{"spec_augment": false, "tokenizer": "char", "width": 128, "batch_size": 48}
Rows from block 5 of a small CTC audio transcriber, named by matrix and row number. Rows with one number belong to one neuron. Each number is 50 + 10 x the weight over its row's rms, rounded and kept within 0 to 99. All counts start at 0.
After each neuron's rows are labels from the 100 clips, of 14976, where the neuron reaches its highest value: "lies over" is the class under the peak. Only what is clearly more common there than usual is listed. The data: single English nouns, adjectives and verbs, spoken by a formant synthesiser in many voices. In brackets: how many of the 100.
# fc1: MLP up (model.blocks.5.mlp.fc1.weight, 512x128), inputs 0-127
# fc2: MLP down (model.blocks.5.mlp.fc2.weight, 128x512, transposed), outputs 0-127

fc1.431:55 62 49 51 31 32 56 59 44 51 59 59 45 36 32 44 52 41 51 60 65 51 34 62 47 49 52 70 58 52 49 56 56 59 51 49 40 44 62 42 44 54 67 50 53 60 61 56 59 43 55 41 69 55 53 54 30 55 50 23 47 56 55 44 54 60 36 52 61 45 33 21 58 37 52 52 53 45 36 36 53 52 44 37 44 77 47 72 61 59 38 38 55 50 55 46 43 44 63 49 57 44 50 35 60 56 56 31 44 48 27 58 53 51 69 55 46 54 53 51 44 51 55 53 58 52 34 49
fc2.431:38 31 33 41 56 69 49 39 59 53 51 64 59 44 45 44 45 39 45 56 73 52 57 35 52 35 41 52 35 65 59 47 60 73 61 54 44 53 52 44 51 46 56 36 55 57 39 42 57 36 39 44 55 39 57 42 36 36 62 51 43 33 43 49 58 49 43 50 62 42 62 60 56 47 59 56 51 37 44 30 54 42 47 40 45 25 58 44 52 38 64 46 44 52 48 53 46 46 56 50 60 65 35 55 34 40 37 61 58 34 30 67 48 53 55 56 42 73 45 38 55 54 37 50 47 50 53 42
lies over: /ɝ/ (38)

fc1.432:57 40 62 61 44 46 45 48 50 48 54 42 54 35 51 41 57 42 40 32 66 30 55 46 40 46 46 64 73 54 63 56 59 47 48 33 58 53 60 44 50 65 53 48 43 44 51 23 40 36 44 38 58 64 62 42 52 45 63 51 52 59 38 43 50 48 38 39 47 57 29 48 53 42 72 49 44 44 55 40 62 41 50 53 53 39 44 52 54 73 64 49 53 43 68 60 53 67 36 52 33 58 52 47 55 57 57 33 59 41 46 57 44 55 46 37 54 42 41 55 74 59 40 60 59 42 43 32
fc2.432:50 51 66 35 51 61 59 63 41 53 48 55 48 42 46 32 51 52 59 43 39 44 42 62 65 48 30 57 56 63 49 49 59 50 50 63 53 43 48 61 46 54 69 60 52 61 63 67 55 63 47 53 39 37 44 47 32 56 56 53 68 57 59 69 42 52 58 49 64 50 44 66 44 48 44 38 41 37 67 42 41 65 50 37 42 49 34 55 42 42 66 19 47 65 49 48 60 56 51 48 70 49 63 41 39 49 51 65 45 62 54 55 71 63 56 43 38 56 36 47 42 67 41 45 42 57 48 56
lies over: /aʊ/ (63)

fc1.346:38 45 54 53 49 51 54 43 83 55 64 49 42 45 51 58 61 45 55 69 34 56 55 44 40 52 37 71 42 55 45 51 62 52 42 45 43 49 51 50 56 54 43 59 57 42 84 49 34 28 37 43 42 55 31 41 71 49 47 46 71 67 51 61 50 53 62 43 65 58 33 56 63 54 65 54 53 49 51 45 63 52 54 43 50 44 42 54 48 44 34 46 47 53 50 54 49 23 61 61 51 49 57 44 58 55 57 33 50 54 55 55 57 43 54 57 58 56 40 50 62 44 55 53 54 37 37 31
fc2.346:57 36 47 42 76 44 60 59 37 48 45 58 47 60 43 49 50 38 48 54 56 46 49 61 60 76 55 44 52 54 35 55 30 54 51 51 70 50 41 50 51 50 50 55 42 51 47 41 54 66 50 56 40 46 50 49 48 46 60 50 27 23 66 49 47 59 48 51 37 39 56 48 44 59 29 42 42 48 59 58 43 29 51 41 47 48 45 53 41 48 54 54 57 55 34 49 31 42 59 54 74 35 50 48 30 49 54 37 41 48 74 68 39 52 41 45 54 48 60 47 54 60 32 66 53 38 43 46
lies over: /ɝ/ (74)

fc1.456:54 68 36 49 43 44 50 53 46 72 42 59 42 45 42 47 50 62 65 56 52 27 44 42 54 54 38 38 54 54 57 43 41 55 47 57 39 43 44 52 49 37 58 36 56 60 47 49 49 61 53 42 59 53 27 50 69 53 60 51 59 50 32 51 51 36 50 61 62 50 44 57 52 49 47 56 51 52 65 33 41 37 53 46 44 53 59 66 61 41 46 61 50 62 51 48 51 60 28 39 57 71 28 48 87 58 46 39 58 27 36 63 42 39 57 46 49 49 54 46 62 50 52 40 60 42 52 48
fc2.456:55 43 60 41 51 28 36 35 49 62 51 46 38 70 61 62 54 39 57 61 51 51 42 47 48 54 75 61 49 63 54 63 79 53 44 66 47 51 57 31 51 54 44 53 55 38 58 32 51 52 49 49 46 46 47 28 43 50 48 40 59 46 38 35 48 52 41 53 54 47 41 53 58 40 55 68 54 51 44 39 68 54 32 55 50 54 48 39 30 47 42 67 48 34 49 39 60 53 59 73 66 51 44 31 58 58 33 60 64 56 54 49 62 45 53 55 51 66 55 50 39 43 54 60 56 47 52 54
lies over: /s/ (100)

fc1.111:28 80 54 56 64 61 46 56 37 60 68 50 38 72 41 62 51 34 26 55 47 58 56 56 56 43 42 66 40 59 51 55 39 46 42 57 45 59 47 50 41 54 45 41 43 50 63 51 44 58 48 49 34 47 66 45 57 37 56 43 49 39 54 56 46 35 58 51 55 58 64 55 43 62 62 38 40 38 63 40 49 46 51 57 49 49 46 45 56 55 43 38 54 58 58 50 46 59 64 54 59 55 52 31 30 43 41 50 55 40 64 34 55 59 54 43 23 32 45 42 55 39 60 51 41 52 63 65
fc2.111:52 42 27 51 50 55 46 67 44 40 46 40 49 43 32 40 61 35 56 50 47 60 41 38 63 54 58 48 67 54 28 44 44 51 47 53 63 61 55 44 43 41 71 34 46 39 46 38 42 60 55 54 66 65 33 49 49 47 57 42 21 35 46 46 48 50 39 51 50 44 41 53 55 41 55 49 55 69 64 48 24 49 36 47 52 55 54 42 42 46 48 52 57 51 50 43 67 40 64 42 63 60 56 61 51 48 45 54 51 64 37 60 71 43 55 66 59 57 44 48 45 44 61 66 56 71 43 41
lies over: /t/ (97)

fc1.419:53 48 39 21 53 42 54 53 65 38 47 45 40 44 49 53 72 50 43 42 60 37 50 54 54 38 39 55 64 73 63 52 56 28 51 38 44 36 43 56 44 56 46 53 39 53 55 58 67 47 68 59 53 34 55 48 45 54 50 34 39 54 44 63 35 65 56 39 57 48 46 61 49 48 51 41 32 61 54 45 49 58 46 50 40 60 57 48 52 31 54 51 39 61 46 59 36 62 51 44 33 62 43 77 69 51 64 51 28 43 56 40 36 54 54 53 54 50 51 48 38 62 43 37 53 52 60 44
fc2.419:56 67 60 49 47 53 53 52 33 48 47 54 63 66 54 58 61 42 58 56 44 53 54 45 53 54 49 43 36 26 55 51 46 55 41 41 40 59 62 61 41 60 54 48 42 55 54 43 49 40 47 53 53 51 41 55 54 62 48 83 52 40 55 33 55 54 56 62 49 59 52 59 50 58 63 56 51 40 63 49 60 49 54 54 32 41 61 42 65 65 58 35 67 51 41 43 63 26 50 57 68 32 44 55 42 56 65 36 43 53 36 35 61 59 58 46 56 23 54 44 60 59 75 46 42 54 44 47
lies over: /s/ (60)

fc1.90:69 59 38 48 46 55 38 54 60 46 65 48 47 64 56 58 45 48 52 43 55 45 40 67 54 31 62 41 49 34 45 58 43 50 50 40 52 50 44 51 54 57 52 51 61 36 54 50 53 37 54 42 45 50 55 55 52 57 50 60 45 36 37 53 60 62 53 63 39 55 42 47 35 60 49 31 61 48 58 32 64 53 30 48 45 49 38 43 39 64 44 62 80 62 47 36 65 46 44 35 31 53 37 58 39 45 62 36 29 30 51 52 70 60 55 55 62 56 40 52 58 59 57 35 37 58 50 60
fc2.90:70 57 66 53 49 47 51 52 57 51 46 43 38 58 49 59 39 53 53 36 48 32 44 51 50 46 43 46 58 49 39 40 60 48 44 35 58 37 41 57 48 31 56 45 59 44 50 53 49 45 44 41 69 70 44 51 61 51 51 32 57 58 52 42 83 32 50 78 36 38 35 49 53 57 57 53 44 44 54 60 43 54 46 53 63 58 55 49 48 41 66 28 36 53 42 47 46 70 35 52 40 50 30 53 50 53 46 52 40 49 59 43 66 46 54 47 38 46 55 66 67 61 57 38 50 58 66 36
lies over: /t/ (37)

fc1.251:45 49 29 27 51 35 52 48 67 52 25 59 59 51 40 49 78 36 61 48 58 52 45 25 40 48 53 72 52 44 52 39 52 54 51 48 54 53 48 67 52 52 65 45 74 49 47 48 62 52 53 37 41 51 54 55 43 66 60 60 62 48 51 49 46 47 52 54 47 52 46 47 52 50 74 49 42 35 57 61 63 48 47 62 50 57 53 54 56 42 44 45 35 56 52 46 49 40 68 49 22 55 58 55 56 46 59 32 45 33 39 59 54 60 48 44 67 55 64 52 47 59 36 38 42 53 50 60
fc2.251:48 49 60 48 29 63 63 64 56 52 54 62 48 49 44 44 65 39 36 30 65 63 51 47 44 37 31 66 39 68 33 40 39 52 63 52 52 62 60 45 54 39 55 48 44 66 44 38 43 54 45 52 39 54 49 43 54 46 49 51 57 68 65 53 71 44 44 54 40 33 50 36 45 42 53 61 53 40 39 62 60 56 38 48 46 65 52 48 48 49 58 35 46 39 59 41 49 58 60 45 64 66 45 57 56 65 38 34 53 44 70 32 51 43 41 59 52 39 54 55 56 65 61 48 66 45 39 59
lies over: /aʊ/ (28)

fc1.193:43 45 39 53 48 66 38 38 48 55 53 54 26 54 45 67 37 28 55 47 50 43 58 52 34 59 58 54 41 61 53 54 66 68 63 37 40 48 69 58 51 67 45 57 51 41 57 42 56 49 59 41 63 48 63 67 40 45 54 44 49 60 38 44 69 63 63 61 55 51 52 71 61 39 49 43 54 49 40 61 43 44 49 51 63 39 55 45 40 55 57 36 38 52 51 38 45 73 56 43 50 55 54 46 45 64 49 45 39 42 51 39 35 58 39 65 51 43 42 38 48 68 72 56 40 34 50 40
fc2.193:44 40 46 59 42 41 44 64 77 54 48 47 46 46 53 20 64 48 44 41 59 43 53 50 41 26 37 40 57 52 61 35 52 41 58 57 50 41 46 34 34 55 55 47 42 44 54 56 71 56 48 46 60 62 69 43 49 57 61 65 42 45 54 51 48 43 53 51 56 52 43 42 71 47 57 45 39 43 50 53 66 49 55 51 46 62 36 52 55 45 58 42 63 60 53 65 70 57 40 62 40 39 44 52 38 33 63 52 57 35 49 60 49 56 61 60 39 36 43 43 52 34 53 37 51 59 32 68
lies over: /aʊ/ (90)

fc1.261:55 50 55 37 38 50 53 40 61 44 31 31 43 38 56 52 45 35 43 60 61 44 71 49 45 54 64 50 49 41 53 49 69 50 56 46 33 42 36 52 62 66 58 38 37 42 38 44 62 28 38 67 58 59 45 57 49 57 59 41 57 37 39 60 58 61 46 48 53 65 53 58 47 35 52 67 52 35 37 40 49 41 38 33 56 53 27 50 47 64 59 57 46 42 58 51 53 58 47 60 56 34 51 28 42 47 55 46 52 46 52 53 57 42 35 49 47 32 52 39 61 67 56 63 48 46 65 57
fc2.261:49 47 54 61 57 67 33 50 44 45 57 39 44 49 46 49 53 56 54 49 60 46 50 54 44 41 42 43 34 64 57 33 58 61 67 30 50 48 39 35 50 54 39 38 47 65 47 42 44 58 52 39 61 44 38 60 27 64 69 58 39 53 45 59 33 44 49 57 39 45 33 37 59 48 56 48 46 50 48 60 49 53 64 62 56 44 35 65 54 69 64 50 40 64 55 46 55 49 64 49 51 54 55 38 61 37 46 60 60 39 31 51 55 65 55 46 30 49 65 55 35 46 71 52 45 40 26 54
lies over: /aʊ/ (90)

fc1.300:38 57 42 52 59 67 54 46 51 51 38 55 59 54 42 41 55 39 36 50 59 55 35 51 51 29 50 70 55 57 45 31 71 59 55 39 48 58 59 76 41 64 51 52 56 59 53 40 46 42 53 64 49 38 30 61 39 49 57 49 46 57 45 37 44 52 43 58 48 39 22 41 54 46 71 65 42 38 44 54 67 48 44 40 45 50 44 60 49 66 52 36 45 56 43 45 65 46 47 44 58 45 44 32 55 51 42 48 41 50 28 39 37 45 46 59 49 40 44 31 66 52 56 68 48 46 54 60
fc2.300:55 41 53 45 61 29 63 49 36 54 60 53 59 40 58 32 61 59 48 44 39 44 45 51 40 38 48 62 37 51 36 50 52 51 64 57 29 66 50 45 45 74 33 42 60 44 41 47 81 50 54 43 69 66 64 64 46 44 53 55 32 56 54 65 56 45 52 46 58 43 46 54 49 52 53 38 51 36 39 54 57 75 59 35 59 36 41 32 46 60 48 36 39 53 52 38 45 55 51 44 53 49 60 37 50 44 48 53 44 46 37 53 59 58 53 42 62 47 55 30 57 55 42 49 32 58 59 53
lies over: /aʊ/ (86)

fc1.149:47 40 39 60 49 46 29 48 34 52 25 68 52 53 33 30 48 65 51 40 64 47 57 45 58 45 45 50 41 51 51 44 45 42 64 48 71 47 52 42 31 37 39 52 65 47 39 52 56 72 43 43 64 52 58 52 39 37 69 39 64 52 53 52 66 44 54 78 49 45 46 53 53 37 29 65 50 64 48 43 59 60 42 46 56 62 57 49 55 48 49 38 62 54 78 47 44 45 51 36 54 54 38 56 54 60 42 62 56 46 39 47 50 48 58 39 40 53 48 67 53 47 52 47 54 55 61 51
fc2.149:38 43 51 56 50 57 45 42 37 50 46 47 47 75 44 63 46 63 52 46 36 36 58 57 59 51 51 49 58 44 43 53 49 69 42 63 46 57 41 34 55 47 64 48 39 36 67 62 56 52 55 36 32 54 48 27 65 48 44 39 51 46 68 51 41 47 54 76 47 52 44 64 49 60 56 61 64 64 62 58 65 52 74 50 56 48 60 43 40 48 52 46 38 42 50 51 56 57 53 52 43 68 49 28 53 50 51 28 28 62 52 54 52 41 49 32 62 57 36 52 55 47 48 54 57 61 57 37
lies over: /t/ (98)

fc1.361:61 59 68 69 42 40 55 45 55 62 47 45 42 45 29 53 62 29 36 60 65 38 52 45 43 38 37 41 47 48 47 45 65 56 54 36 58 38 51 57 62 77 54 52 50 44 64 62 44 47 45 29 50 38 53 65 53 46 36 46 50 46 42 55 53 50 54 33 37 64 57 42 73 44 61 56 50 52 57 34 53 50 46 41 57 62 63 23 65 60 47 45 48 65 53 53 38 50 62 48 55 48 44 36 51 53 55 57 67 43 50 53 47 59 33 54 47 42 52 55 43 46 49 36 70 38 62 47
fc2.361:50 52 43 52 43 56 41 39 57 54 47 76 60 28 58 57 42 50 64 43 61 37 46 68 50 51 59 38 39 31 66 48 59 39 61 49 46 39 63 32 45 36 45 49 49 47 48 60 55 38 47 25 42 53 47 49 46 61 40 41 36 36 56 59 39 65 62 64 66 46 52 62 40 49 51 61 38 54 54 33 47 62 49 51 47 50 43 53 37 46 65 53 43 29 47 39 51 56 47 49 49 47 47 43 73 43 57 45 34 55 47 33 47 59 42 55 53 48 51 55 54 70 35 60 33 65 35 49
lies over: /ɝ/ (47); /tʃ/ (33)

fc1.176:41 43 55 47 54 60 32 55 57 46 46 61 57 57 41 72 68 32 61 44 50 50 51 51 60 33 56 50 40 42 51 53 54 53 31 50 52 63 57 60 61 67 59 47 37 54 56 41 54 66 61 46 60 41 57 42 41 47 54 35 61 48 45 70 75 49 59 49 29 38 53 39 53 73 46 50 53 59 34 50 64 32 48 50 41 67 41 50 52 47 46 38 52 63 60 41 50 67 67 47 52 62 59 62 51 60 33 35 46 65 52 48 44 45 59 56 46 40 48 55 47 49 41 49 46 50 40 26
fc2.176:47 52 45 59 54 60 39 56 46 56 43 36 42 39 68 40 52 56 57 59 33 72 49 57 56 45 42 29 55 65 52 55 41 55 27 58 42 48 46 35 47 69 47 56 55 61 51 69 59 54 44 58 50 68 52 49 25 40 54 49 53 37 48 52 52 46 51 53 54 60 55 55 42 36 49 51 62 43 62 38 47 20 47 33 62 56 66 67 64 42 69 36 52 61 44 63 35 44 60 59 50 35 43 51 55 47 48 54 48 49 35 55 56 42 52 58 49 59 56 39 40 58 56 43 36 46 35 37
lies over: /g/ (77)

fc1.126:48 54 50 47 47 76 54 61 51 41 45 57 51 39 59 40 55 48 38 65 39 48 56 61 64 65 44 52 44 42 41 39 31 48 51 45 43 50 61 59 35 43 41 58 48 51 72 42 48 37 50 45 60 63 46 32 55 46 41 48 52 53 34 36 48 50 47 54 29 45 46 40 49 53 64 54 57 60 34 41 50 40 29 24 51 54 52 55 70 49 44 45 70 66 65 50 57 45 62 37 59 58 49 37 61 35 58 36 54 54 33 68 51 39 40 30 57 54 49 51 34 54 45 46 41 61 52 48
fc2.126:42 37 32 43 45 46 41 60 57 48 65 44 55 46 54 47 50 38 46 50 34 45 30 46 38 50 66 64 37 50 57 61 51 53 42 44 53 47 35 51 55 53 38 70 61 46 38 51 42 51 46 37 53 46 24 66 43 57 50 52 70 57 65 61 59 49 51 42 47 65 52 50 61 35 34 37 61 60 53 54 59 44 50 53 49 46 49 66 69 40 52 55 41 37 46 54 44 56 45 34 74 56 54 37 45 47 51 49 82 54 36 38 35 48 42 66 59 41 44 63 44 53 53 58 51 35 53 56
lies over: /g/ (62)

fc1.222:31 39 55 37 50 41 33 47 50 51 33 39 52 51 39 66 42 63 41 53 49 37 55 42 51 32 61 59 57 51 50 49 65 70 51 47 39 52 42 59 47 61 60 38 71 61 56 32 48 54 61 52 53 60 48 65 20 59 41 52 51 56 56 53 47 34 63 38 40 47 34 59 44 48 45 37 55 47 46 40 52 42 43 38 56 65 54 55 49 64 45 44 58 45 71 48 56 45 54 38 63 59 58 76 47 40 60 51 31 47 37 48 45 52 48 33 39 65 46 41 56 59 49 35 44 45 51 41
fc2.222:52 55 58 51 68 47 43 57 46 45 68 57 45 54 32 32 44 37 62 52 61 57 41 41 52 45 49 38 47 63 49 42 30 55 31 45 41 45 60 60 37 42 54 71 54 62 53 56 50 57 47 49 63 34 58 57 56 49 35 53 50 56 56 55 57 50 50 65 45 20 52 31 56 50 71 47 43 49 38 63 59 57 64 57 54 40 53 52 50 39 33 54 47 62 48 57 51 51 61 66 61 51 56 52 58 57 59 43 76 34 42 33 44 54 49 34 55 41 67 30 43 53 50 53 60 64 59 51
lies over: /s/ (60); /θ/ (40)

fc1.265:54 52 51 41 47 56 49 36 44 56 47 55 49 27 28 32 57 56 62 45 48 48 54 49 55 43 57 54 43 49 54 48 50 50 36 58 52 47 36 61 29 32 60 52 45 72 62 61 46 55 40 56 60 60 46 56 50 65 61 65 59 43 57 50 47 40 42 55 49 41 59 46 57 63 48 46 45 57 23 33 64 49 51 49 56 59 54 59 67 45 47 53 52 64 73 43 25 46 48 48 46 58 40 43 40 61 46 61 56 38 60 43 34 52 44 42 68 59 32 67 47 61 36 54 60 39 46 65
fc2.265:60 38 49 60 37 53 36 42 52 43 59 55 34 43 72 47 55 37 52 39 52 56 50 61 58 52 56 43 36 42 50 51 50 41 70 72 69 51 45 40 53 49 55 57 40 52 41 51 45 35 57 65 52 54 67 51 43 44 53 45 55 51 51 51 50 35 41 46 45 49 47 55 38 43 62 62 45 73 60 52 55 46 62 46 38 61 50 58 62 46 36 50 67 48 54 65 48 46 36 32 64 58 39 57 47 43 62 37 24 54 66 31 42 40 70 68 60 44 70 58 49 59 46 45 45 64 50 54
lies over: /n/ (94)

fc1.266:39 40 66 44 42 55 49 42 60 57 42 33 46 77 46 52 53 64 67 49 39 52 43 64 45 47 56 36 48 33 35 53 58 51 47 44 43 47 48 53 50 53 54 41 60 34 58 62 65 48 64 52 52 46 33 49 43 65 32 68 58 62 50 54 49 48 25 61 67 32 55 50 52 63 52 53 53 37 50 53 40 40 35 40 48 73 66 57 63 46 51 48 46 51 44 53 60 47 49 61 77 46 27 49 48 50 62 46 39 59 58 46 52 67 41 38 43 54 49 44 50 56 50 48 65 61 40 53
fc2.266:45 61 50 56 46 47 49 65 48 41 40 73 49 42 42 33 63 46 53 37 49 56 66 36 51 43 66 53 58 40 52 47 71 51 39 60 41 39 50 50 52 40 54 65 65 53 56 52 57 48 74 54 51 55 53 51 55 56 43 29 51 51 42 39 44 47 54 27 46 56 38 49 50 70 44 47 50 56 60 53 54 57 41 59 32 53 58 67 35 57 49 42 54 46 65 25 49 52 58 58 39 59 47 46 54 42 63 76 62 37 54 73 46 56 30 58 46 45 50 45 42 40 50 31 54 50 37 42
lies over: /s/ (99)

fc1.62:45 51 56 43 47 49 46 33 68 54 39 53 52 54 67 51 40 47 60 41 27 41 66 51 49 41 50 50 56 49 46 65 57 48 53 58 40 60 49 58 31 48 51 55 37 38 53 49 44 47 70 49 55 28 45 62 26 62 53 43 53 57 47 58 61 32 37 51 34 41 40 57 37 60 31 45 55 54 43 53 34 53 79 63 31 47 81 60 42 58 45 43 48 54 47 53 42 42 48 49 40 48 64 51 63 32 57 42 43 50 48 52 36 56 48 66 44 44 58 54 47 55 44 53 51 58 60 36
fc2.62:59 76 37 55 56 48 42 49 46 51 30 46 56 35 42 51 44 63 53 62 64 47 45 48 39 52 39 48 40 48 46 37 43 64 45 50 42 36 47 37 51 50 54 58 51 62 67 60 50 55 41 47 44 63 39 49 61 55 44 63 51 32 61 20 44 61 58 58 60 41 49 52 57 54 66 29 49 59 50 50 46 44 50 45 36 55 28 34 50 39 49 49 49 53 57 65 63 49 50 39 45 20 33 35 55 52 40 38 63 48 49 38 34 51 42 55 49 60 53 51 48 53 59 32 29 54 51 50
lies over: /s/ (100)

fc1.396:49 41 35 39 51 64 43 48 73 52 59 63 64 36 40 53 42 57 45 43 45 57 48 54 58 52 46 44 56 39 60 64 43 39 30 55 68 39 57 70 58 55 40 51 47 43 55 42 51 56 60 47 34 39 55 48 71 51 35 52 40 44 31 32 52 26 54 39 25 55 34 52 61 63 39 56 50 49 36 45 65 55 44 44 58 68 55 45 62 38 40 54 68 51 50 54 50 78 54 53 56 56 42 56 60 59 38 47 45 57 47 30 47 55 59 48 57 41 51 49 54 48 61 54 47 54 46 48
fc2.396:56 46 64 34 51 70 54 55 70 44 51 51 45 62 46 66 45 66 64 40 42 45 52 36 51 53 45 55 57 39 60 40 59 64 40 51 34 73 47 62 39 46 55 70 25 46 43 46 50 45 61 46 56 56 47 34 51 54 64 63 52 45 46 37 42 50 54 60 49 68 62 39 46 44 55 40 52 67 63 44 45 33 55 45 44 40 45 50 55 49 60 56 86 74 59 53 48 51 37 47 40 45 52 33 59 46 41 54 53 46 49 40 39 42 60 44 44 45 50 50 39 49 49 37 44 43 50 31
lies over: /g/ (48); /ɝ/ (32)

fc1.34:58 49 35 28 68 50 63 47 56 44 44 64 57 63 45 30 53 37 55 59 58 58 58 40 74 40 49 54 59 51 53 42 64 41 50 50 54 51 49 48 59 54 37 33 61 62 45 49 71 52 62 47 39 36 61 46 46 60 45 67 55 49 53 53 43 53 43 57 60 51 58 49 53 43 46 55 52 33 36 59 53 50 53 60 54 49 54 65 43 29 58 43 44 55 58 45 48 31 40 27 32 38 46 50 45 61 46 42 56 51 43 41 60 53 51 35 54 26 53 55 54 56 44 32 60 79 49 54
fc2.34:75 53 42 58 34 44 59 46 29 36 57 57 63 49 41 63 66 47 54 50 83 57 39 52 40 38 44 61 50 68 54 50 42 40 54 58 44 66 46 60 42 72 51 33 44 59 41 39 52 58 51 51 58 24 59 46 49 47 51 36 23 47 50 53 53 40 44 46 60 51 53 45 46 58 54 28 43 42 46 54 66 47 44 44 44 52 46 42 61 45 37 42 47 53 70 42 66 58 53 48 63 60 53 52 41 49 59 45 44 59 33 60 44 59 43 58 51 45 54 34 44 41 51 48 45 45 61 50
lies over: /aʊ/ (37); /ð/ (28)

fc1.467:36 52 40 67 57 58 62 33 46 37 54 50 46 53 61 60 59 54 52 54 50 37 55 60 57 52 50 33 35 54 42 50 51 54 36 58 40 49 59 48 48 43 56 56 54 46 66 45 64 41 53 50 53 60 37 65 40 60 27 53 31 55 40 56 71 63 43 46 48 40 34 66 26 40 68 53 48 57 26 52 57 57 50 51 61 66 55 54 51 64 45 32 70 59 57 55 51 58 43 40 59 43 38 51 58 35 43 53 46 52 43 43 47 61 37 62 60 66 65 60 48 57 33 61 52 47 54 53
fc2.467:63 38 65 58 57 42 28 47 53 49 45 52 49 42 48 31 36 61 43 62 48 48 70 50 47 43 49 39 59 50 35 59 55 63 54 61 55 22 40 54 55 53 40 46 35 48 39 50 51 40 63 45 45 56 48 63 47 54 67 30 53 58 48 41 42 54 37 65 65 56 69 50 42 49 36 64 59 60 54 47 41 56 59 37 27 53 40 58 55 45 50 55 39 55 41 59 60 58 60 68 48 56 41 50 46 70 53 60 39 55 45 34 48 61 46 66 43 60 56 55 42 40 65 37 45 58 38 36
lies over: /s/ (74)

fc1.463:58 51 53 41 43 57 34 65 40 46 50 44 48 46 44 35 37 50 59 69 42 48 59 28 41 38 55 55 47 41 74 46 59 39 66 36 51 54 61 43 35 56 34 39 48 46 51 58 47 34 32 52 58 53 40 55 45 62 65 46 59 49 55 48 41 44 39 43 52 51 53 44 57 58 73 57 57 62 58 48 33 50 56 41 54 49 45 60 27 48 53 62 59 43 51 47 56 56 68 54 65 42 55 46 32 21 49 61 53 58 51 36 65 43 44 52 57 59 50 35 49 59 51 63 49 72 60 57
fc2.463:59 42 55 54 56 61 68 58 43 40 41 39 41 61 36 61 43 54 59 56 51 33 53 54 54 43 30 52 37 42 41 46 46 46 59 60 69 47 62 50 64 54 40 45 57 39 55 33 52 63 39 59 57 38 48 50 42 50 68 60 37 58 60 50 41 70 50 57 50 39 32 37 51 63 35 49 66 51 33 57 59 45 54 68 52 29 48 63 46 58 43 65 47 57 64 62 46 61 47 74 52 52 53 46 46 44 57 49 49 44 33 46 37 53 45 36 40 44 54 60 42 51 43 58 59 55 22 63
lies over: /i/ (100)

fc1.215:64 56 49 34 45 41 37 56 72 43 49 51 46 58 37 53 45 43 51 34 51 35 50 56 47 54 55 60 56 56 38 42 67 50 60 46 47 59 45 60 55 32 49 38 44 69 43 37 45 38 64 50 45 47 57 67 42 52 70 59 68 52 48 33 47 30 48 40 34 51 29 55 58 47 64 36 41 37 55 53 66 37 57 30 48 48 60 50 57 37 53 58 36 58 62 49 75 48 40 49 50 58 34 38 33 35 60 56 58 61 52 54 66 53 55 40 49 43 50 58 43 52 46 44 45 47 60 58
fc2.215:56 47 67 30 43 45 49 51 58 59 43 59 46 56 43 67 65 39 35 39 52 67 35 62 46 42 51 44 58 49 63 54 50 44 53 51 58 73 61 53 48 46 57 41 45 52 45 60 42 45 53 49 65 52 36 57 42 55 56 33 56 44 44 33 43 61 40 22 35 40 49 55 46 45 58 52 54 52 52 35 32 57 42 50 72 49 46 53 42 45 46 49 59 52 39 39 56 41 71 46 56 39 59 66 63 70 44 51 54 47 59 44 49 42 26 46 54 36 49 50 76 58 45 62 42 44 44 68
lies over: /n/ (33)

fc1.209:39 41 49 60 52 50 60 37 59 55 57 64 70 63 64 52 56 40 53 49 53 54 40 68 59 42 40 61 57 42 41 55 73 47 46 31 45 56 63 55 51 63 55 37 52 52 51 37 39 43 59 45 54 53 27 47 49 54 66 49 50 46 53 63 45 63 52 47 44 41 46 55 56 23 51 54 51 48 35 40 55 45 34 73 84 57 38 51 48 57 44 44 53 53 55 45 55 57 52 50 58 50 33 47 49 41 45 42 51 48 58 60 43 54 34 40 43 40 42 33 36 62 71 57 32 45 48 65
fc2.209:49 41 56 39 60 69 63 63 41 57 48 56 50 60 55 53 67 43 67 36 46 41 64 45 37 50 47 62 39 56 65 32 63 61 43 53 39 56 48 60 64 50 51 55 43 45 53 41 64 48 31 43 62 42 56 63 26 53 60 63 55 40 41 40 60 59 54 62 47 56 46 46 62 31 33 57 39 46 34 48 49 67 65 45 53 39 49 33 22 48 42 41 49 44 45 45 47 60 54 35 40 45 45 43 64 56 57 45 51 47 43 54 53 49 61 38 44 47 36 59 50 52 51 66 31 52 52 34
lies over: /aʊ/ (100)